A small image classifier, trained from scratch.
Model: 48-pixel images, arch densenet, activation relu.
Training: muon at rate 0.0021, batches of 128, held-out accuracy 96%.
Data: trained on dashed paths with two dots that lie on the same path or on different ones, 295000 training examples, 2.1 epochs.
Rows from block 31 of a small image classifier, named by matrix and row number. Each number is 128 + 24 x the weight over its row's rms, rounded and kept within 0 to 255. All counts start at 0. Numbers have three digits each. After the name is the row's rms in percent of the matrix's.
After each channel's rows are labels from the 100 images, of 14976, where the channel reaches its highest value: "place" is the part of the image that holds the peak. Only what is clearly more common there than usual is listed. The data: dashed paths with two dots that lie on the same path or on different ones.
# conv1: bottleneck pointwise conv (model.blocks.34.conv1.weight, 64x192x1x1), inputs 128-191

conv1.42 100:165141123126124108128154153107144118108123105142149150159086182091084139080149130149118118102100151145149175091123094114162162153084144101140091177114122111137121131108155116139157091089065129
place: bottom centre

conv1.20 104:089168137124102115122114147084152128138139116114145153111134166150157128088092111128173101134152143128134121073179145124133118126137130112097119130137142169117117130156121164134127095091143136
place: middle right

conv1.45 103:156120125116086140137141150098129091103133090170128114115124099103102135108122151155112128127131128089121131106111105135155088121105116122100168115143136134097141131127120157115152129129094121
place: bottom right; bottom centre

conv1.50 103:112150126147085107174117172089164120125119128125127090164088124124161141089120155175126126155151153107140162114118125134185164103089106163101169133071100160105110078107106107116107139147110082
place: centre

conv1.36 094:141158065127130102123113195123120136134131143138124126117109139148111101127167143129112145112141135136134098116107138098108143185139071164117096119104121091137098097123129119128109118082100150
place: bottom centre

conv1.5 100:102100147141083131138131145147153106119127099134153115111098130134120195131136108122102139107134138106105139138140149118111094146113086112127105110086118141157160102136111148074088123117082137
place: bottom right; bottom centre

conv1.39 105:119174136163157148134171100140150128125120101193106099156212094140118162133112152122137100146143077117160107144087157152101149120158140139124151122133135110102133123105169153215144106161143138
place: middle left

conv1.0 096:121143114113135120054117143139108083122093111124161131122140149148135064182108134146143114150116132139114144145144160151135162075121119147106146061157113159092134165157116192126165108112152147
place: middle right

conv1.33 103:101140171108143101144138126145115169118068145091115121104131130125127114131073131138133090148110150133105167124103132131152145130107108146134132085134103163143114110121109110126106143167137109
place: centre

conv1.30 100:134138124118114096134143106116141140126102129128120146065107122143107101122144084139154031163174126137055125154153173106148158121170134112169176149108145105096108100140122147108135092123107116
place: top centre; centre

conv1.47 094:112091126185099138118088154080132123075139140141092128106126121151122095122101163103110097119114153079102154116119139114138118134160085111113071092105130138120070076143155108130097098114101135
place: middle right; top centre

conv1.57 097:131129131108097177162131129106115081106136123139112135148151114129119129076136153142139144133122135118152117110085138119172077117114085138165142109102207175105155145123143136148144095159107082
place: middle left

conv1.38 090:082155123145114119128121115124140160143123121088089165099110092177169111154098071139172110137128143112121159158115121128132168108128091141135139133158096122130170126132194123096120116120133157
place: middle right

conv1.34 099:100118084119134084134140158099143123130148158132106094157090142136130146096137109172150090159130137179144156127128167109128122130135175180139132130130127135125124118132193123210087111088129084
place: centre

conv1.10 096:108174165113170118131142093125177151135124127138111174095137124112160092170114115138143166133079161135118127151093140115168116174145115159151122179115115136111144157138116116086162136110153167
place: top centre

conv1.56 105:137133168104126129155134151109154160137133118132181132150176104151103156115113088133120115123136137066118111103151118120141154166116162120151134109180074150066117116182127128134153085134113132
place: bottom centre

conv1.44 103:125172136125116154153138143143128135127173144159122137068119114137154141131141124112149096181107132082118144138068122085103127115142111114105134092167129119155161150158078117131139133094141122
place: top centre; bottom centre

conv1.17 098:153102132113129123074094093201136141131127134121125065177101127144132097090153119132154124141151119104110130064083085116145080110140089125113147124138116112103149119120159140188110127142163147
place: middle right

conv1.9 096:132101144114163148090176116151127095114081126151135150145122139119127180124112135091171098128144137139099162130081107154132138125115148147094104118139083142161111131095182138157049111130086101
place: bottom centre; centre

conv1.7 095:100109127108081104110100147150151115149144144162166137100149080148127135096077134125142143206132128127091128161153160126121154154114098115151095142141092101152138145107140126133106093147184134
place: bottom right

conv1.3 101:129132123142163097079127110117111134132119114157092149100132103120138141116144115146091112151083100111088115123130129101110131150079110138140083165179156081131126123115152116133107125112103100
place: bottom centre

conv1.60 100:164153165110149138159149139100128144102104145110125142117130129118130106133177110106164139162124166117106150083069090132147105154131124131079124108166163136147150108154146124120146073160113125
place: bottom left; bottom centre

conv1.40 092:108144124137191181122103133139123050136104147085132131126108113115157146114115132126147130191144113101094132136099144108085121149125160175143105097185119091167114115141184099165159136159129115
place: middle left